Weights of a small contrastive image-text model.
Model: 10.3M parameters, 48-pixel images, encoder arch regnet, encoder norm batchnorm, encoder activation silu, encoder depths [4, 4, 4, 4], encoder widths [64, 112, 192, 336], text encoder width 320, text encoder layers 7, text encoder norm layernorm, text encoder activation gelu.
Training: adamw at rate 0.00084, batches of 256.
Data: trained on close-ups of made-up surfaces with and without defects, 101725 training examples.
Rows from block 4 of the text encoder, named by matrix and row number. Each number is 50 + 12 x the weight over its row's rms, rounded and kept within 0 to 99. All counts start at 0. After the name is the row's rms in percent of the matrix's.
# fc2: MLP down (text_encoder.blocks.4.mlp.fc2.weight, 320x1280), inputs 960-1119
fc2.237 089:74 40 50 50 54 55 50 37 41 41 44 49 50 59 36 50 42 48 64 65 54 49 37 57 61 73 41 77 46 51 59 63 39 31 50 53 65 44 53 47 63 66 61 53 59 52 48 66 57 58 73 48 61 37 35 30 35 60 39 51 46 36 63 50 51 51 52 60 48 41 66 55 53 29 69 63 38 39 59 67 45 49 53 71 60 55 41 44 42 31 37 61 36 34 44 44 54 41 66 45 57 56 58 59 58 52 51 38 41 31 42 52 53 49 44 45 51 35 54 35 42 45 38 63 27 15 28 40 46 60 32 50 33 49 54 51 57 56 41 54 31 30 45 60 62 57 52 36 41 53 37 61 30 52 41 57 52 44 68 50
fc2.238 109:46 36 47 45 39 43 57 48 38 57 44 37 52 40 39 48 49 45 62 49 37 60 37 51 57 53 49 44 29 52 51 49 45 44 50 58 51 53 27 46 35 30 30 49 49 59 65 26 44 41 56 50 59 48 47 46 28 37 39 35 36 60 23 40 41 31 29 22 44 50 59 32 68 51 30 46 46 52 31 43 49 51 54 41 54 43 55 38 61 53 39 38 62 46 40 42 50 38 38 46 49 26 31 51 68 49 64 59 19 40 39 42 49 33 50 31 64 39 50 55 27 47 52 55 48 40 42 58 30 38 57 32 74 38 49 32 38 49 17 35 48 39 55 52 53 54 66 42 49 28 52 40 63 43 31 53 44 19 39 27
fc2.239 092:70 63 54 30 68 52 40 49 55 47 53 53 55 73 53 41 51 24 31 70 53 45 37 50 80 58 52 45 45 60 57 56 22 72 50 50 46 38 52 51 53 52 48 85 58 49 27 60 45 50 62 53 66 44 61 39 55 41 35 47 56 50 55 51 55 60 51 62 47 65 47 52 52 44 61 99 54 77 54 37 57 43 33 67 54 62 57 57 45 35 44 38 66 33 68 38 49 65 68 50 49 48 40 59 26 47 49 42 68 48 53 40 72 61 36 40 45 43 33 49 63 46 40 52 56 49 30 51 52 78 62 70 53 54 42 63 35 44 60 51 59 49 56 50 45 51 56 73 44 80 53 55 55 60 35 60 50 60 34 76
fc2.240 104:67 58 23 52 60 35 50 49 51 50 65 68 33 30 64 58 52 68 62 45 66 44 44 46 33 49 53 55 41 58 45 56 68 42 43 68 72 64 52 49 34 58 50 82 55 52 31 45 64 34 53 46 73 39 32 65 59 54 62 64 64 53 40 46 48 71 49 71 43 50 58 35 58 50 50 69 42 40 44 52 56 14 54 49 38 50 49 40 40 38 57 54 58 41 30 49 28 42 89 33 40 46 37 48 53 44 71 66 51 55 55 53 52 49 38 44 61 48 49 48 47 57 59 41 49 65 46 45 50 63 46 46 57 38 61 53 43 38 39 50 37 37 72 61 46 36 35 44 52 43 48 43 44 56 43 47 54 47 47 50
fc2.241 110:70 51 55 21 49 55 60 66 64 44 45 51 57 51 63 43 48 59 72 44 56 46 45 30 35 40 43 49 75 52 47 52 78 44 52 62 57 74 48 54 24 54 41 54 33 44 45 39 48 40 70 53 51 47 41 51 50 53 35 56 64 20 64 59 62 58 56 45 69 51 21 42 47 38 49 54 52 47 55 62 55 48 40 43 28 53 34 55 38 55 44 67 48 37 44 45 25 34 54 51 46 76 45 53 53 61 53 60 72 60 42 45 50 56 59 54 66 49 43 56 63 35 26 64 51 47 50 46 64 66 44 49 52 66 47 52 47 32 36 48 42 45 51 45 43 56 34 59 57 72 36 57 65 47 54 63 65 67 41 56
fc2.242 108:53 67 46 60 26 55 73 49 73 61 47 54 48 79 51 63 62 56 61 57 49 68 49 50 50 59 61 42 49 81 48 53 55 47 30 71 55 50 44 63 60 65 52 32 39 44 44 67 39 64 24 63 49 46 40 69 62 53 40 41 56 75 33 42 62 34 60 74 53 58 77 51 39 55 67 84 65 62 56 37 51 60 52 64 81 41 62 38 66 39 40 51 61 69 66 47 55 76 27 42 47 62 47 69 57 67 61 52 53 37 71 56 66 54 48 63 45 53 53 59 52 25 44 50 55 63 40 35 55 55 51 50 55 40 53 65 66 40 52 73 38 50 50 30 40 43 50 48 61 28 45 41 55 63 76 39 67 78 50 43
fc2.243 095:63 45 49 65 38 57 35 46 57 35 69 53 66 34 31 44 48 68 59 30 49 55 46 64 53 87 73 53 53 45 64 49 53 30 39 43 40 43 45 45 44 59 51 51 56 45 44 62 48 63 41 52 56 67 52 43 55 59 57 53 59 41 60 32 43 46 44 36 50 47 32 53 47 69 50 46 42 49 60 49 48 69 53 49 48 60 55 32 48 58 46 48 26 37 42 56 52 29 54 43 62 42 29 54 48 58 70 57 67 47 51 47 66 55 35 34 44 37 50 56 56 34 68 56 51 57 44 40 43 38 44 37 28 58 65 54 48 32 52 36 54 69 69 58 50 42 60 68 63 41 32 54 35 59 45 37 41 57 62 64
fc2.244 104:57 45 47 59 50 51 55 32 49 48 54 55 64 46 52 51 51 52 36 46 63 33 58 43 58 81 30 60 37 53 80 53 56 50 51 53 38 50 46 64 34 51 56 68 36 41 42 41 74 55 46 44 32 48 30 49 52 62 71 54 48 38 56 54 32 39 37 44 33 74 63 45 47 30 69 52 34 56 30 32 34 33 49 49 55 49 53 29 64 62 66 55 46 48 67 50 45 85 65 61 44 53 57 56 24 16 38 36 44 43 50 18 63 40 47 52 47 40 53 50 61 54 29 55 35 52 47 42 54 49 48 45 50 67 66 50 50 62 42 46 25 54 45 57 63 40 67 56 40 28 51 52 79 55 51 64 45 46 56 55
fc2.245 103:32 33 68 11 39 36 58 41 35 52 43 60 50 39 48 36 46 50 36 49 29 43 38 52 22 42 25 42 40 55 36 30 57 37 33 51 48 45 48 56 31 71 47 26 64 46 49 52 47 50 57 50 66 52 45 59 55 62 26 44 42 61 42 42 42 42 58 44 28 49 66 61 56 61 13 36 54 64 53 48 55 62 40 56 30 59 62 44 42 55 58 31 55 77 42 39 23 43 39 65 56 37 35 53 47 54 46 49 71 46 67 49 33 31 53 37 43 57 54 42 28 63 38 66 57 57 48 50 68 53 45 60 43 44 53 48 52 41 16 37 53 38 66 40 59 43 53 24 57 43 42 45 55 60 62 41 55 55 33 36
fc2.246 103:46 49 66 51 33 39 55 37 31 19 48 47 35 26 27 56 53 47 43 33 47 63 39 37 62 50 38 42 54 41 44 51 28 62 43 33 54 44 53 44 61 47 53 60 55 35 83 39 51 58 68 71 63 48 53 64 53 60 50 30 60 73 49 51 76 44 74 58 46 52 65 49 52 59 45 53 69 61 44 44 41 52 63 51 70 54 55 33 33 67 25 26 43 52 51 48 62 50 58 55 48 52 55 49 52 69 54 50 54 43 47 49 20 48 42 48 57 42 41 50 64 55 60 54 43 50 41 41 67 44 40 66 47 55 47 75 47 72 35 49 28 52 51 48 47 61 60 21 48 87 56 53 56 50 44 39 64 55 62 68
fc2.247 099:46 56 54 36 42 53 52 37 50 44 56 48 62 60 47 28 60 48 65 44 34 51 53 65 61 69 76 53 68 61 32 56 62 46 48 32 51 42 53 49 43 57 36 41 52 44 50 49 56 39 39 49 46 48 33 43 63 55 65 72 42 29 20 46 59 50 38 35 25 46 76 42 56 40 51 66 40 42 53 47 46 54 46 44 58 42 48 58 39 53 49 47 50 43 31 34 51 68 60 55 56 33 39 48 54 99 58 44 43 73 63 56 27 55 53 50 45 54 46 48 51 63 55 45 58 37 45 50 53 54 38 58 78 44 45 39 68 41 36 45 51 59 55 52 52 40 25 30 67 63 66 69 63 75 57 61 59 61 56 41
fc2.248 090:43 61 60 83 43 46 50 50 35 68 36 46 32 59 48 54 41 74 66 63 27 59 56 35 54 56 56 41 37 58 53 51 15 25 40 32 49 39 61 60 49 34 55 62 64 62 49 53 51 50 41 59 73 51 33 44 52 51 70 57 44 62 44 52 36 36 56 24 54 61 51 50 56 31 54 44 79 29 27 45 39 29 53 46 38 44 49 25 62 40 74 65 29 61 54 35 60 50 52 56 49 46 40 49 35 55 41 46 39 57 48 55 51 56 66 59 35 43 69 39 45 60 46 36 45 78 47 48 53 54 54 62 41 57 38 45 34 58 48 43 38 26 37 56 59 69 61 42 48 53 34 54 36 46 76 30 52 46 54 30
fc2.249 101:54 55 29 46 39 61 18 53 34 68 42 52 73 42 52 43 38 58 42 61 47 47 58 40 51 59 39 38 42 53 41 58 31 65 38 70 38 56 62 46 66 23 48 67 43 42 45 51 24 68 53 57 55 47 58 34 42 48 45 42 43 23 44 33 58 59 49 47 74 54 54 36 55 42 60 51 48 69 50 49 48 21 30 49 60 50 35 55 46 31 44 37 47 49 49 56 51 24 49 34 53 38 48 54 43 18 36 48 52 40 54 46 39 46 28 28 46 48 64 46 46 53 39 64 22 51 48 52 31 65 45 47 46 56 64 55 50 48 42 55 47 43 56 59 27 47 44 58 48 58 42 46 60 48 43 39 47 39 31 31
fc2.250 104:31 51 62 60 42 34 62 50 38 47 62 31 62 44 50 59 73 46 49 46 60 65 53 53 34 73 37 58 40 49 46 37 41 55 45 32 55 41 56 37 45 60 50 68 45 65 48 54 52 44 29 49 57 31 70 49 48 39 36 65 48 52 26 35 43 31 47 65 46 39 27 50 50 58 42 64 54 47 60 65 44 50 37 56 58 67 50 45 20 54 46 35 50 59 61 70 52 37 35 59 45 63 46 50 62 53 52 58 46 42 49 44 50 61 55 64 39 42 46 58 66 45 63 59 51 42 37 48 35 64 55 36 26 37 54 48 47 49 90 54 31 53 35 51 46 35 40 29 37 58 26 24 63 34 47 45 44 78 57 38
fc2.251 099:53 59 72 52 82 66 58 68 68 38 66 52 51 62 49 63 33 36 54 80 50 59 44 44 47 27 57 49 56 45 49 40 56 64 57 50 46 50 64 33 50 51 35 59 64 45 59 40 62 47 46 31 53 42 70 51 50 49 53 59 42 63 57 34 49 54 55 57 79 63 61 47 49 43 53 98 57 57 38 33 46 28 69 59 51 50 53 60 57 66 59 63 36 25 57 44 15 33 38 53 50 42 42 57 53 57 57 66 55 44 50 74 64 50 56 09 45 53 27 66 44 46 34 38 42 46 70 39 63 27 64 38 55 74 54 65 48 39 62 65 42 26 26 53 39 54 69 58 36 27 60 44 63 56 59 40 68 45 26 37
fc2.252 097:28 52 53 50 39 54 45 32 48 41 51 57 71 41 45 44 51 56 33 52 38 56 38 55 37 50 62 27 40 57 57 36 61 67 45 66 49 54 43 57 48 45 77 31 53 72 76 46 42 54 34 52 45 40 57 36 49 49 44 63 36 52 59 60 55 30 47 46 28 27 44 43 64 67 44 46 57 66 37 50 61 47 47 58 39 47 53 67 40 48 21 57 34 37 51 58 51 27 49 51 48 49 46 53 50 59 39 66 49 69 40 37 41 52 40 33 39 62 65 58 22 59 59 59 37 59 37 56 40 46 55 46 47 52 40 51 59 53 38 36 74 53 53 56 54 52 60 52 49 79 68 33 46 61 52 60 41 52 58 45
fc2.253 101:57 65 41 42 57 45 40 46 65 66 41 44 57 59 60 43 41 47 72 40 59 54 49 61 49 54 61 20 53 64 63 51 64 31 48 53 53 57 67 38 35 34 56 59 63 29 54 43 56 61 69 46 20 80 49 42 58 60 33 71 74 30 47 44 45 53 39 20 45 31 21 67 43 42 33 29 43 74 43 66 59 37 45 44 56 50 33 31 71 41 57 44 51 35 35 39 14 50 42 57 47 25 43 71 36 54 56 47 52 62 61 47 53 47 63 52 59 67 44 47 67 50 68 50 43 21 60 38 37 34 43 55 44 60 31 52 29 43 38 42 53 31 63 47 52 28 29 51 48 53 30 62 50 40 54 54 27 26 33 44
fc2.254 095:51 42 40 72 23 55 58 56 43 60 38 54 47 48 48 35 51 57 66 53 55 70 52 50 56 51 43 35 40 35 50 50 80 43 44 21 53 44 58 64 50 38 44 47 47 53 40 58 32 63 42 48 73 60 42 63 51 56 61 52 44 63 28 46 36 39 46 39 02 61 42 44 49 38 50 51 71 48 40 59 64 53 42 63 44 63 42 47 19 46 52 26 43 47 51 41 54 52 51 48 43 48 54 42 57 44 56 58 61 19 47 54 66 26 66 49 58 60 59 54 51 72 63 36 62 58 50 40 42 57 54 45 57 35 75 66 34 68 47 51 53 26 40 43 26 48 42 70 36 39 58 38 46 56 67 59 54 61 44 53
fc2.255 095:35 47 40 52 53 34 45 30 41 52 49 55 50 34 64 77 42 42 52 55 64 52 45 51 54 78 58 66 73 42 44 34 58 63 21 43 58 44 46 58 43 42 61 47 67 40 77 37 35 42 41 49 56 32 38 45 56 53 55 63 42 55 46 53 58 26 48 68 23 51 50 53 41 47 27 35 43 66 52 64 42 71 43 49 51 58 43 43 53 54 51 66 21 56 44 38 57 30 59 37 62 33 38 31 46 64 66 55 46 38 49 51 52 43 43 40 30 49 32 57 52 41 57 53 52 51 38 45 51 34 59 59 22 45 48 75 61 76 59 64 55 70 51 52 65 33 56 31 58 49 38 33 56 46 52 54 19 47 61 46
fc2.256 096:68 55 59 49 69 54 42 63 48 56 64 54 51 45 64 72 52 63 45 49 72 38 65 42 60 62 53 68 67 50 58 50 35 74 58 55 49 44 38 55 47 48 37 81 64 67 72 55 37 49 59 30 52 53 66 59 38 59 40 46 69 50 31 36 62 58 56 81 86 46 39 46 48 61 66 44 60 41 62 60 43 21 57 50 49 60 66 52 51 55 48 56 66 67 45 45 53 72 41 31 67 62 43 48 41 51 44 47 48 58 44 42 47 41 45 55 72 59 41 63 36 45 68 44 70 49 56 60 60 46 55 57 67 56 60 73 39 57 47 53 57 63 42 55 32 36 50 51 49 37 40 44 40 48 41 54 47 50 44 54